From a checkpoint of a small masked spectrogram model.
Training: muon at rate 0.02, 11200 steps, batches of 256.
Data: trained on struck, bounced, scraped and rolled objects made by modal synthesis, 78125 training examples, 36.7 epochs.
Rows from block 6 of the encoder of a small masked spectrogram model, named by matrix and row number. Rows with one number belong to one neuron. Each number is 50 + 10 x the weight over its row's rms, rounded and kept within 0 to 99. All counts start at 0.
Before each neuron's rows are labels from the 100 clips, of 14848, where the neuron reaches its highest value: "strongest on" is what is common among them; "peak in band" is the frequency band that holds the peak. Only what is clearly more common there than usual is listed. The data: struck, bounced, scraped and rolled objects made by modal synthesis.
# fc1: MLP up (encoder.blocks.6.mlp.fc1.weight, 640x160), inputs 80-159
# fc2: MLP down (encoder.blocks.6.mlp.fc2.weight, 160x640, transposed), outputs 80-159

strongest on: repeated hits; rubber-like damping
peak in band: 0 to 250 Hz
fc1.596:37 66 57 65 66 73 51 45 48 32 62 50 57 62 64 38 45 50 40 46 47 49 56 69 52 57 50 56 44 57 56 41 48 42 54 53 46 40 46 64 55 59 44 44 58 68 38 44 60 50 42 60 57 35 51 50 57 57 62 58 40 55 64 38 51 53 65 52 53 60 55 75 50 44 56 30 61 62 39 69
fc2.596:42 56 46 62 36 47 51 52 37 57 38 47 43 45 46 40 55 47 51 42 28 41 40 66 39 59 62 42 58 40 37 49 45 59 48 32 56 47 46 42 49 57 49 60 35 53 44 45 44 49 56 47 41 32 55 70 58 61 55 38 32 60 62 46 50 46 53 42 57 45 60 42 43 43 71 46 63 44 30 26

strongest on: small; steel-like damping; action: one hit
peak in band: 0 to 250 Hz; 250 to 500 Hz
fc1.2:51 22 60 58 34 61 56 56 68 42 44 54 67 51 39 58 35 54 39 64 35 55 72 57 42 53 55 54 30 56 42 52 48 43 64 49 57 53 63 41 50 61 55 41 73 42 53 46 54 56 48 49 55 57 55 52 43 52 48 36 48 55 42 36 44 45 51 62 47 48 39 39 40 47 64 41 54 40 39 53
fc2.2:59 63 37 18 54 46 46 48 54 51 49 45 56 58 45 36 60 43 34 53 31 43 41 60 51 37 49 46 55 57 52 61 38 57 62 51 43 45 55 60 45 48 48 65 50 42 55 19 36 63 62 44 43 36 50 42 42 50 35 60 53 55 48 44 53 54 51 42 57 66 77 63 51 48 47 51 42 40 54 63

strongest on: steel-like damping; bouncing
peak in band: 1000 to 2000 Hz
fc1.241:50 58 45 40 44 60 40 60 60 44 37 43 69 48 56 59 44 51 46 53 34 49 58 48 51 28 42 52 43 47 29 53 37 64 47 57 53 56 67 48 71 40 34 51 36 63 74 39 51 52 33 49 51 50 70 53 29 37 59 53 47 66 57 52 28 36 55 67 53 39 47 18 37 40 28 42 58 50 53 63
fc2.241:59 54 44 65 32 45 49 54 50 41 63 69 43 49 46 35 26 51 56 55 62 52 43 59 67 76 45 37 53 55 43 54 39 53 38 65 49 36 58 56 46 52 48 51 55 64 62 42 44 54 59 41 46 55 43 51 61 63 61 68 47 41 45 31 50 50 37 55 45 64 63 40 49 51 62 63 40 39 53 53

strongest on: membrane; repeated hits
peak in band: 250 to 500 Hz; 0 to 250 Hz
fc1.315:36 39 45 61 70 49 21 34 46 40 59 36 41 46 37 58 45 46 49 70 25 39 64 58 51 38 48 51 55 50 54 51 41 60 48 59 49 51 39 66 53 49 63 57 36 43 47 57 43 48 43 51 51 38 38 30 56 41 35 53 60 36 53 39 41 56 51 38 44 43 51 69 42 32 58 51 28 57 28 67
fc2.315:44 45 51 54 54 44 41 58 69 64 65 38 67 46 43 34 46 60 66 44 58 38 55 62 56 48 55 38 54 57 51 63 41 76 67 50 38 67 71 46 38 49 51 45 50 65 55 69 41 57 52 58 49 44 45 54 53 50 62 36 57 58 46 47 35 41 70 53 40 57 58 61 48 52 42 51 52 56 50 68

strongest on: steel-like damping; one hit
peak in band: 250 to 500 Hz
fc1.634:54 56 54 69 60 41 51 33 50 51 59 55 64 61 47 63 68 56 44 44 64 54 51 33 65 47 50 67 50 68 49 67 56 56 44 67 50 56 45 68 56 65 45 39 59 69 32 59 32 63 47 47 39 52 38 45 46 46 49 38 54 37 57 60 58 43 57 46 50 56 51 38 58 36 62 55 66 50 52 57
fc2.634:44 46 41 46 32 36 66 61 51 49 48 63 55 38 31 43 45 51 62 52 43 60 42 47 47 54 45 65 31 43 38 41 54 24 63 19 55 41 53 42 44 39 40 32 50 35 63 43 42 40 51 37 60 80 51 60 53 57 58 54 52 45 58 48 59 52 33 51 64 43 56 46 58 51 58 40 33 58 43 54

strongest on: small; action: bouncing; rubber-like damping
peak in band: 500 to 1000 Hz
fc1.513:47 48 52 49 50 45 37 52 45 51 53 58 54 52 44 55 44 40 42 55 34 54 74 37 43 63 45 49 59 63 30 50 61 61 45 41 55 49 63 34 57 47 46 60 46 30 56 47 46 49 37 32 56 46 31 48 43 47 59 58 49 58 43 64 46 64 49 54 63 41 55 62 49 45 66 50 47 39 45 33
fc2.513:44 50 45 29 42 51 43 53 41 47 42 48 41 46 57 61 57 43 40 65 58 65 59 42 41 36 59 37 35 42 32 52 36 57 53 36 53 41 45 52 44 49 47 56 74 54 40 52 45 55 31 51 48 41 59 45 50 45 51 39 79 39 47 42 50 50 38 52 72 65 44 37 42 59 54 43 55 46 56 37

strongest on: clipping; text has "clipped"; clamped rod
peak in band: 500 to 1000 Hz
fc1.9:54 45 38 60 42 58 47 58 52 37 38 48 43 45 36 62 58 38 61 40 53 53 48 52 45 73 35 55 47 61 53 68 34 57 64 76 47 61 48 37 52 40 39 48 34 52 43 53 58 33 57 57 62 44 67 54 35 51 40 59 45 41 38 55 52 46 42 29 30 25 54 55 70 42 50 43 58 61 69 48
fc2.9:37 50 60 32 53 39 59 45 42 52 56 63 52 41 48 55 52 45 63 57 38 32 61 60 66 33 43 55 37 49 54 39 47 43 45 63 62 38 36 45 49 56 42 39 50 66 67 49 36 49 39 40 51 55 65 50 48 52 59 47 56 54 59 60 56 30 41 54 50 65 45 52 44 28 55 57 57 62 49 52

strongest on: steel-like damping
peak in band: 2000 to 4000 Hz
fc1.99:50 54 45 55 34 52 59 53 46 63 42 50 59 52 58 44 43 54 38 31 40 61 45 41 40 59 36 51 43 52 46 55 59 41 53 52 58 21 72 49 49 51 47 38 53 44 44 48 32 54 61 39 75 65 61 53 33 47 56 45 38 60 57 45 47 51 55 60 45 59 45 57 65 45 64 61 58 47 48 60
fc2.99:60 49 61 56 46 49 43 67 34 47 46 58 58 70 63 48 57 40 66 54 61 49 56 41 49 57 63 61 67 39 50 58 68 43 33 42 50 58 52 46 47 63 64 45 69 45 38 46 75 52 65 45 33 45 46 66 54 62 57 44 52 59 54 71 51 57 38 46 57 44 54 34 64 46 67 60 52 44 57 55

strongest on: membrane; repeated hits
peak in band: 250 to 500 Hz
fc1.300:39 54 38 32 47 52 39 44 39 45 43 43 62 37 46 63 55 44 33 39 59 40 51 64 52 59 41 58 55 49 41 51 51 57 41 50 57 49 50 75 63 38 40 53 41 45 38 40 48 54 50 56 37 43 42 49 52 40 60 50 58 53 65 50 45 48 56 51 59 66 66 64 34 42 55 52 35 54 54 48
fc2.300:71 49 44 45 60 50 44 50 56 53 67 45 68 54 39 49 42 65 55 37 63 43 49 63 59 42 63 46 47 58 60 57 48 58 49 46 50 58 63 61 59 57 72 51 41 54 60 54 60 58 59 41 52 53 48 50 45 74 42 42 46 60 42 63 48 52 33 44 50 51 39 48 42 58 71 57 50 46 52 58

strongest on: small; repeated hits
peak in band: 1000 to 2000 Hz; 500 to 1000 Hz
fc1.597:40 74 67 54 49 49 45 52 58 52 56 46 52 39 38 59 56 21 45 49 61 51 47 37 34 52 38 57 41 55 41 56 22 58 43 60 50 50 61 46 59 61 49 60 49 45 60 53 48 42 51 54 42 65 64 51 35 47 50 51 57 48 45 56 53 38 58 43 42 56 46 43 62 46 68 46 52 42 48 49
fc2.597:72 53 45 40 56 35 43 61 41 41 32 40 55 67 48 56 37 46 50 57 41 57 48 58 38 47 62 60 46 47 61 59 72 33 49 49 54 56 42 58 46 47 42 39 52 80 50 43 34 62 56 61 36 53 54 62 59 41 41 42 55 58 61 45 55 55 50 58 65 57 48 57 41 46 57 54 58 48 57 38

strongest on: repeated hits; closed tube
peak in band: 2000 to 4000 Hz
fc1.458:47 60 52 42 55 46 46 39 49 55 34 72 36 40 43 37 47 43 77 40 40 50 46 63 49 58 38 49 58 37 43 57 27 41 60 50 37 61 46 39 49 54 55 45 43 36 47 38 46 40 54 55 49 36 46 45 60 45 48 47 68 36 45 64 49 41 55 56 67 60 58 61 58 59 70 59 41 58 39 38
fc2.458:39 33 45 54 48 25 45 54 49 55 40 47 46 53 59 41 57 48 52 45 54 57 43 48 55 56 48 41 59 26 54 60 35 32 63 58 50 60 31 38 54 59 56 29 39 52 51 35 31 57 58 55 42 59 60 40 49 58 27 37 47 60 37 61 66 52 39 46 40 57 53 41 40 36 53 54 64 49 65 60

strongest on: steel-like damping; striker: soft; small
peak in band: 0 to 250 Hz
fc1.545:60 48 64 42 59 45 32 54 44 50 58 51 54 39 61 59 35 70 56 54 45 57 53 43 49 48 51 42 68 54 54 51 58 37 56 45 47 60 45 53 47 53 22 35 51 53 38 51 43 39 60 27 69 39 49 56 38 46 57 38 53 55 45 58 58 50 61 48 41 47 53 48 52 24 66 47 65 47 55 69
fc2.545:58 60 56 48 61 47 63 77 39 53 32 46 49 54 32 55 56 45 65 65 56 63 32 28 52 61 44 57 65 40 29 58 42 41 55 46 56 56 53 56 49 53 39 53 57 43 39 40 55 63 65 33 41 51 48 48 58 63 53 47 51 60 72 35 45 57 48 57 47 47 44 38 49 35 58 58 59 58 41 59

strongest on: membrane
peak in band: 250 to 500 Hz
fc1.384:61 64 48 53 45 38 49 49 46 55 70 43 44 44 36 49 39 69 50 50 55 49 51 44 44 71 38 52 40 26 50 58 55 44 50 54 56 44 59 55 58 53 60 54 51 71 29 52 59 40 52 39 44 62 61 43 40 57 67 41 60 61 55 60 66 56 43 62 34 42 53 46 33 31 55 46 50 44 43 46
fc2.384:51 57 57 40 46 50 44 50 42 66 55 49 48 56 39 47 55 47 66 42 48 47 53 46 46 47 67 62 47 44 74 46 54 43 44 41 62 46 47 46 51 37 47 47 33 50 60 52 35 61 44 31 60 47 31 61 39 50 65 40 38 42 41 49 43 54 28 44 50 45 59 64 59 58 63 54 42 58 44 36

strongest on: membrane; steel-like damping
peak in band: 0 to 250 Hz
fc1.566:53 36 57 45 64 54 64 45 55 52 56 49 58 53 59 48 44 58 54 53 42 52 61 45 35 52 45 32 55 62 50 58 70 42 37 40 66 48 55 42 67 68 52 38 45 55 43 59 47 48 57 69 62 60 60 49 31 36 47 48 37 56 43 38 49 37 71 60 48 44 57 39 49 40 38 57 72 50 54 58
fc2.566:49 67 44 54 55 46 52 67 51 56 40 59 54 67 56 48 52 45 63 47 56 41 47 60 55 68 62 58 63 36 47 55 31 56 57 51 54 60 51 51 46 70 40 43 48 53 59 30 68 77 50 23 49 58 50 51 51 62 67 54 67 61 61 53 51 43 40 53 36 52 54 64 65 24 37 48 51 58 52 47

strongest on: rubber-like damping; repeated hits
peak in band: 2000 to 4000 Hz
fc1.388:41 68 54 43 54 62 45 48 58 30 39 63 46 65 38 53 41 33 65 38 66 61 50 61 52 57 36 45 51 60 39 40 47 44 41 57 35 35 42 57 54 60 44 51 53 49 41 33 63 57 68 48 52 45 38 37 42 54 38 53 74 53 52 58 48 46 61 44 53 46 58 65 56 36 46 53 47 50 42 56
fc2.388:51 48 44 63 49 56 36 35 65 58 54 65 45 54 43 49 64 56 75 48 52 59 51 45 51 49 63 64 49 51 46 65 68 50 49 56 58 53 65 46 48 63 52 54 46 42 53 66 65 57 49 41 50 62 50 52 48 54 38 33 50 44 63 69 60 43 50 64 40 36 48 47 62 53 52 55 53 50 35 53

strongest on: steel-like damping; one hit
peak in band: 0 to 250 Hz
fc1.456:65 50 60 50 54 43 71 65 58 46 33 49 50 48 48 56 39 44 39 43 46 49 49 28 60 48 50 52 53 56 56 44 46 24 40 76 43 36 53 52 56 61 44 54 34 49 58 60 75 36 69 54 57 54 53 45 46 47 52 57 50 51 47 38 50 42 64 39 52 54 44 62 41 39 45 58 32 64 40 76
fc2.456:47 40 40 71 36 46 47 47 43 58 46 57 61 41 45 51 43 65 56 42 60 52 45 53 38 52 47 43 41 58 38 67 34 55 49 60 67 64 35 63 61 44 43 52 48 34 34 62 57 36 48 58 49 63 47 57 56 34 42 46 48 56 59 44 34 54 65 55 36 41 33 51 61 52 59 63 66 61 57 56

strongest on: clipping; text has "clipped"; clamped rod
peak in band: 4000 to 8000 Hz
fc1.515:38 48 50 41 51 52 49 41 58 48 45 47 23 32 54 61 46 47 58 60 32 48 45 49 56 46 24 53 40 68 53 54 50 59 51 74 46 49 51 35 43 47 38 46 25 52 48 63 39 45 50 44 59 46 64 44 49 50 59 44 54 40 40 45 32 43 43 48 37 45 62 53 64 41 46 62 48 60 39 37
fc2.515:45 42 54 40 63 37 56 46 46 55 39 51 38 46 43 55 49 41 66 64 33 40 56 41 60 52 40 48 41 51 65 54 43 48 41 72 55 38 43 44 42 49 56 70 26 54 41 61 43 54 43 58 56 36 67 58 63 35 50 43 50 67 51 59 41 35 43 49 36 57 38 51 62 38 52 64 54 45 36 44

strongest on: repeated hits; rubber-like damping
peak in band: 4000 to 8000 Hz
fc1.323:51 64 45 43 61 25 66 33 65 46 48 58 45 52 54 58 38 45 51 62 55 33 45 52 67 48 57 59 57 63 56 74 49 49 47 46 48 57 35 77 50 40 69 61 58 69 46 51 28 49 44 58 50 46 41 60 78 41 29 42 40 23 44 37 45 46 54 56 60 51 52 59 59 58 48 66 46 47 55 52
fc2.323:71 53 39 28 43 68 50 49 50 55 41 56 67 46 46 46 32 60 69 55 50 48 48 41 39 66 59 41 48 37 44 63 63 60 52 39 52 50 48 60 47 52 53 61 67 61 36 50 52 50 34 59 45 55 56 54 52 43 54 38 43 62 54 64 42 57 69 49 78 68 51 39 44 42 67 62 60 35 68 37

strongest on: small; repeated hits
peak in band: 4000 to 8000 Hz
fc1.141:62 47 52 54 59 42 39 28 50 54 44 68 43 58 54 47 46 59 58 46 41 38 34 29 37 41 45 66 56 43 40 61 42 52 58 55 62 63 55 52 34 41 61 59 53 55 47 62 44 34 50 64 46 47 55 36 53 49 46 48 50 52 35 59 57 52 61 59 46 59 57 49 45 41 77 55 36 66 49 55
fc2.141:50 52 40 48 54 52 46 56 66 39 28 57 52 46 55 64 53 38 49 56 52 36 42 57 49 62 48 50 46 51 50 52 52 38 50 56 51 38 43 50 57 63 55 56 56 56 44 28 56 53 52 39 42 44 49 50 46 42 31 53 60 39 53 51 53 59 33 34 66 46 41 65 59 24 38 53 39 25 46 81

strongest on: membrane; one hit
peak in band: 500 to 1000 Hz; 250 to 500 Hz
fc1.243:36 43 56 46 73 55 43 64 57 41 49 41 57 43 47 59 51 59 59 35 52 51 44 27 64 31 51 54 40 56 60 52 32 39 41 48 58 44 54 68 43 62 47 26 48 45 50 63 50 50 47 48 40 54 65 41 36 41 48 63 64 57 54 54 66 53 49 52 28 60 48 47 47 55 46 62 39 46 52 62
fc2.243:48 59 56 54 49 50 56 57 55 67 35 44 66 40 33 53 54 50 61 64 64 50 50 49 32 63 36 48 51 59 44 72 41 54 71 58 66 58 46 54 49 70 55 50 51 66 54 57 51 44 63 62 59 66 46 52 41 48 50 49 32 42 64 71 57 50 41 43 55 65 43 45 66 57 63 48 57 47 52 43

strongest on: rubber-like damping; clipping; text has "clipped"; shape: clamped rod
peak in band: 250 to 500 Hz
fc1.557:50 52 47 44 55 49 52 51 51 49 54 57 56 51 48 53 34 48 62 70 50 59 63 56 47 56 27 51 50 30 48 52 41 40 60 56 50 38 54 39 59 48 59 58 55 50 23 48 49 52 49 74 43 52 60 37 54 72 31 33 49 56 27 43 56 58 34 41 51 63 62 55 38 40 50 68 46 54 63 43
fc2.557:50 50 47 75 41 42 50 64 45 45 67 38 72 49 61 56 53 57 37 66 48 43 59 47 35 48 31 67 61 50 32 43 55 54 56 60 56 52 52 43 38 53 48 51 48 50 36 36 37 76 38 47 54 52 52 60 72 67 79 53 46 50 54 35 25 42 43 44 50 53 60 45 55 56 50 52 41 56 51 62

strongest on: repeated hits
peak in band: 250 to 500 Hz
fc1.282:43 42 61 42 60 66 39 55 60 54 57 42 58 44 38 55 40 60 61 52 48 42 29 37 39 49 50 43 60 58 56 42 56 61 44 59 48 54 51 53 40 60 40 52 55 57 44 32 51 51 45 49 50 51 53 33 46 46 42 49 62 49 45 46 68 62 35 44 42 58 59 72 41 39 40 51 40 47 45 26
fc2.282:49 52 57 54 54 38 48 64 67 66 47 45 63 48 53 59 46 47 52 64 55 52 67 49 42 53 35 49 35 33 51 54 52 54 51 43 28 55 51 85 51 54 55 41 63 47 51 37 45 48 55 61 73 59 52 48 48 49 58 55 71 63 63 43 65 32 62 27 37 58 43 47 43 42 54 58 48 63 53 57

strongest on: rubber-like damping; striker: hard; bouncing
peak in band: 4000 to 8000 Hz
fc1.120:44 51 63 39 46 50 64 39 45 37 54 71 43 59 45 43 48 48 54 46 50 36 48 70 49 55 47 34 49 33 45 46 59 45 48 44 60 48 59 52 49 51 57 64 45 32 39 58 53 67 51 63 45 57 45 41 55 48 41 37 55 37 63 55 71 47 52 46 51 50 49 43 32 50 64 55 47 30 53 53
fc2.120:62 55 62 60 55 48 55 38 55 60 46 82 40 54 43 32 53 32 54 53 63 56 43 39 33 41 65 63 40 51 49 52 50 69 53 42 51 45 48 55 53 40 34 57 52 51 63 64 65 44 40 54 68 59 53 69 54 48 54 48 37 62 60 38 38 45 59 51 37 47 48 53 50 47 43 52 54 53 44 59

strongest on: small; clamped rod
peak in band: 500 to 1000 Hz
fc1.214:44 67 53 43 44 62 43 41 59 49 65 63 50 48 56 19 27 53 56 55 61 62 51 64 54 41 51 59 52 42 65 49 46 55 44 53 46 60 45 63 53 54 45 47 52 63 66 53 68 53 32 47 65 55 44 68 58 50 45 51 43 41 52 52 40 37 62 46 42 53 46 38 44 38 60 42 39 52 32 66
fc2.214:71 39 54 52 51 44 53 68 42 68 57 43 35 30 30 51 40 66 51 54 57 58 45 34 54 48 39 58 43 55 59 34 59 48 46 57 51 57 56 42 53 42 52 48 39 38 54 44 57 55 35 73 57 66 38 40 54 57 37 40 35 48 50 58 42 66 46 46 55 58 59 38 41 66 62 63 60 59 40 40

strongest on: one hit; pink noise
peak in band: 4000 to 8000 Hz
fc1.339:51 65 60 59 68 32 41 39 44 48 66 44 60 50 50 23 50 45 36 73 55 67 44 67 42 57 37 37 40 35 51 58 40 52 53 39 43 26 47 68 59 71 34 51 48 35 54 64 52 48 40 51 33 59 51 54 57 50 29 50 57 46 38 42 46 73 50 56 52 53 50 40 56 47 49 41 55 51 53 53
fc2.339:48 42 66 49 42 31 45 64 61 65 41 44 59 44 54 36 26 55 48 43 64 57 30 56 54 45 41 49 48 70 54 37 41 62 51 37 52 63 58 49 38 46 57 58 56 37 50 47 45 38 30 39 31 56 45 41 55 59 49 17 43 57 39 52 33 66 60 46 36 39 58 57 42 51 42 58 65 36 48 75

strongest on: repeated hits; one hit
peak in band: 1000 to 2000 Hz
fc1.331:48 43 36 47 62 42 41 46 43 46 47 58 60 36 41 21 51 56 48 57 48 50 58 59 56 25 49 32 40 49 50 42 61 49 41 58 55 52 43 53 45 48 54 54 61 58 41 52 53 66 37 65 54 44 35 56 36 38 57 42 53 64 60 66 43 60 51 56 62 61 63 51 74 59 49 57 42 55 58 49
fc2.331:60 53 46 27 48 44 36 50 51 48 50 62 39 47 46 48 44 53 68 54 46 47 61 61 57 66 46 31 52 53 38 53 38 56 42 32 53 41 39 45 45 40 34 46 51 41 53 44 68 47 62 53 35 42 55 50 67 64 59 33 54 54 49 47 56 47 41 43 47 46 48 46 32 44 57 41 51 36 58 44

strongest on: rubber-like damping; repeated hits
peak in band: 250 to 500 Hz
fc1.33:48 47 52 58 52 60 37 52 74 54 56 51 51 32 47 46 48 43 46 57 58 42 53 49 43 53 52 56 46 42 48 54 63 63 52 49 49 57 49 47 60 45 56 60 46 47 43 61 44 46 51 63 38 54 57 45 52 68 57 59 39 45 47 61 31 51 54 55 75 42 57 45 38 51 63 47 62 49 38 63
fc2.33:55 45 61 39 31 45 59 66 47 63 32 47 35 57 29 58 56 52 51 54 52 46 43 35 52 52 60 52 73 42 42 41 46 51 51 48 61 52 35 52 70 37 44 55 56 56 66 34 41 43 41 51 53 52 37 60 65 40 39 44 53 73 40 52 55 55 39 52 35 54 31 58 61 44 61 52 44 44 48 29

strongest on: clipping; text has "clipped"; steel-like damping
peak in band: 0 to 250 Hz
fc1.418:53 50 50 58 49 39 44 54 70 55 44 54 67 69 63 47 45 50 53 66 47 45 39 42 40 54 30 62 47 66 40 57 47 65 43 59 51 40 43 51 35 51 57 52 64 60 40 41 43 50 41 46 60 51 63 65 52 44 65 41 52 38 62 58 56 39 68 60 64 39 48 26 62 39 54 58 65 50 55 58
fc2.418:68 59 34 66 35 56 48 55 44 38 53 44 64 48 46 58 39 58 55 60 44 61 57 51 61 50 52 41 45 57 60 37 31 56 47 50 49 43 64 45 58 54 56 53 49 58 78 51 62 42 49 34 55 60 40 43 29 68 47 52 35 47 43 48 59 34 43 34 52 60 53 57 37 50 39 49 37 21 51 51

strongest on: repeated hits
peak in band: 0 to 250 Hz
fc1.259:59 63 49 50 42 59 40 56 50 52 38 46 43 59 39 65 45 55 55 45 64 49 26 37 59 66 34 47 60 50 32 64 44 39 38 55 45 45 54 51 44 73 36 37 44 46 66 61 66 56 41 59 51 51 61 44 46 62 30 55 62 53 56 40 42 54 37 72 62 44 44 65 45 57 34 52 62 66 40 30
fc2.259:47 48 78 52 46 43 56 55 70 52 43 49 43 65 48 48 42 43 49 62 55 37 47 42 51 40 49 37 53 52 80 59 72 49 46 43 41 59 41 47 60 47 38 46 49 65 53 41 48 45 48 77 30 57 27 40 53 50 41 57 49 34 47 43 53 66 53 26 33 63 68 55 47 52 39 38 59 44 34 47

strongest on: membrane; scraping; clipping; text has "clipped"
peak in band: 1000 to 2000 Hz
fc1.533:56 52 56 62 74 49 49 30 57 51 71 48 57 57 49 49 47 72 33 58 71 59 48 58 54 41 46 47 47 23 36 59 48 62 72 45 49 53 65 49 50 51 54 53 60 54 53 26 50 39 71 52 43 42 51 45 61 59 55 34 55 56 48 75 58 37 50 54 61 22 45 40 43 36 54 63 43 46 52 52
fc2.533:29 44 64 36 43 45 50 54 48 63 53 54 41 40 47 45 63 43 63 30 38 53 51 52 75 51 60 51 55 71 62 39 48 71 43 54 44 42 39 35 49 49 42 29 47 57 69 58 56 52 46 53 52 45 63 40 45 51 58 64 56 72 41 54 47 38 46 35 53 58 42 42 55 61 39 40 54 47 37 49

strongest on: repeated hits
peak in band: 500 to 1000 Hz
fc1.121:60 68 59 41 68 44 32 47 59 55 55 48 41 66 43 52 60 59 53 59 57 44 61 58 55 44 41 51 52 53 61 62 55 55 56 20 51 36 53 49 66 51 53 53 62 71 67 48 44 42 61 53 55 48 41 49 43 26 45 57 69 49 31 65 49 45 40 59 34 63 37 57 37 45 45 61 65 56 47 50
fc2.121:37 56 59 57 57 42 55 36 58 54 50 64 56 54 60 50 42 37 58 39 49 68 35 54 44 31 56 39 46 49 41 53 56 50 24 79 63 50 46 56 58 53 63 49 57 64 35 41 39 58 49 48 35 48 44 49 46 55 43 54 34 65 44 37 33 63 57 49 64 39 47 38 54 53 71 46 62 51 58 29

strongest on: small; action: one hit; mains hum
peak in band: 250 to 500 Hz
fc1.89:45 36 50 54 52 54 41 43 69 63 58 60 48 49 39 46 29 65 51 58 37 71 60 55 43 37 31 57 49 64 45 59 44 55 70 45 55 42 54 52 61 43 66 38 44 67 38 49 57 81 61 68 57 55 37 44 20 55 45 55 44 55 56 41 53 54 51 47 42 48 56 57 52 56 62 45 43 53 56 53
fc2.89:60 44 51 57 39 42 47 38 70 45 44 46 85 59 54 53 41 45 60 27 49 64 43 59 58 31 40 61 53 50 50 50 38 41 51 46 55 46 31 50 37 48 63 58 37 43 57 47 60 61 56 22 65 56 41 52 47 31 42 45 41 46 35 39 48 58 54 52 56 60 55 51 31 53 55 46 43 59 50 43

strongest on: rubber-like damping
peak in band: 250 to 500 Hz
fc1.6:51 47 57 64 45 50 67 30 67 46 51 42 64 43 51 51 23 44 50 57 69 52 48 61 52 62 56 43 42 43 66 64 79 44 61 30 48 39 55 64 43 73 43 65 59 56 49 39 49 52 37 57 58 53 44 55 58 37 44 52 53 32 60 62 57 63 53 72 68 51 62 64 45 48 45 41 52 42 43 55
fc2.6:57 53 49 46 53 45 48 53 53 39 55 62 48 52 26 57 49 32 69 66 57 47 55 52 43 59 56 59 68 49 36 45 59 61 42 39 50 52 26 51 45 39 58 69 53 70 42 58 64 39 32 48 38 57 53 56 48 48 53 44 58 56 72 56 40 44 61 42 69 46 56 39 48 40 54 55 46 68 55 41

strongest on: small; reverberation; rubber-like damping
peak in band: 0 to 250 Hz
fc1.320:57 51 38 55 43 54 72 30 59 33 57 51 62 55 56 39 36 50 44 42 27 51 58 48 34 50 39 57 62 55 61 39 55 38 44 70 48 40 66 49 63 42 50 44 49 48 52 43 54 66 39 42 44 50 58 41 38 51 44 57 41 30 60 48 55 47 46 45 47 49 61 45 42 53 39 52 46 57 59 45
fc2.320:51 56 57 41 51 49 55 57 66 38 51 41 46 48 68 55 51 35 46 44 68 44 48 68 68 58 48 50 53 34 52 63 56 59 57 38 47 63 51 52 46 58 49 41 42 49 69 31 64 56 63 52 42 61 46 56 41 53 47 51 48 62 42 62 56 56 44 36 28 36 32 54 64 50 70 41 64 55 33 58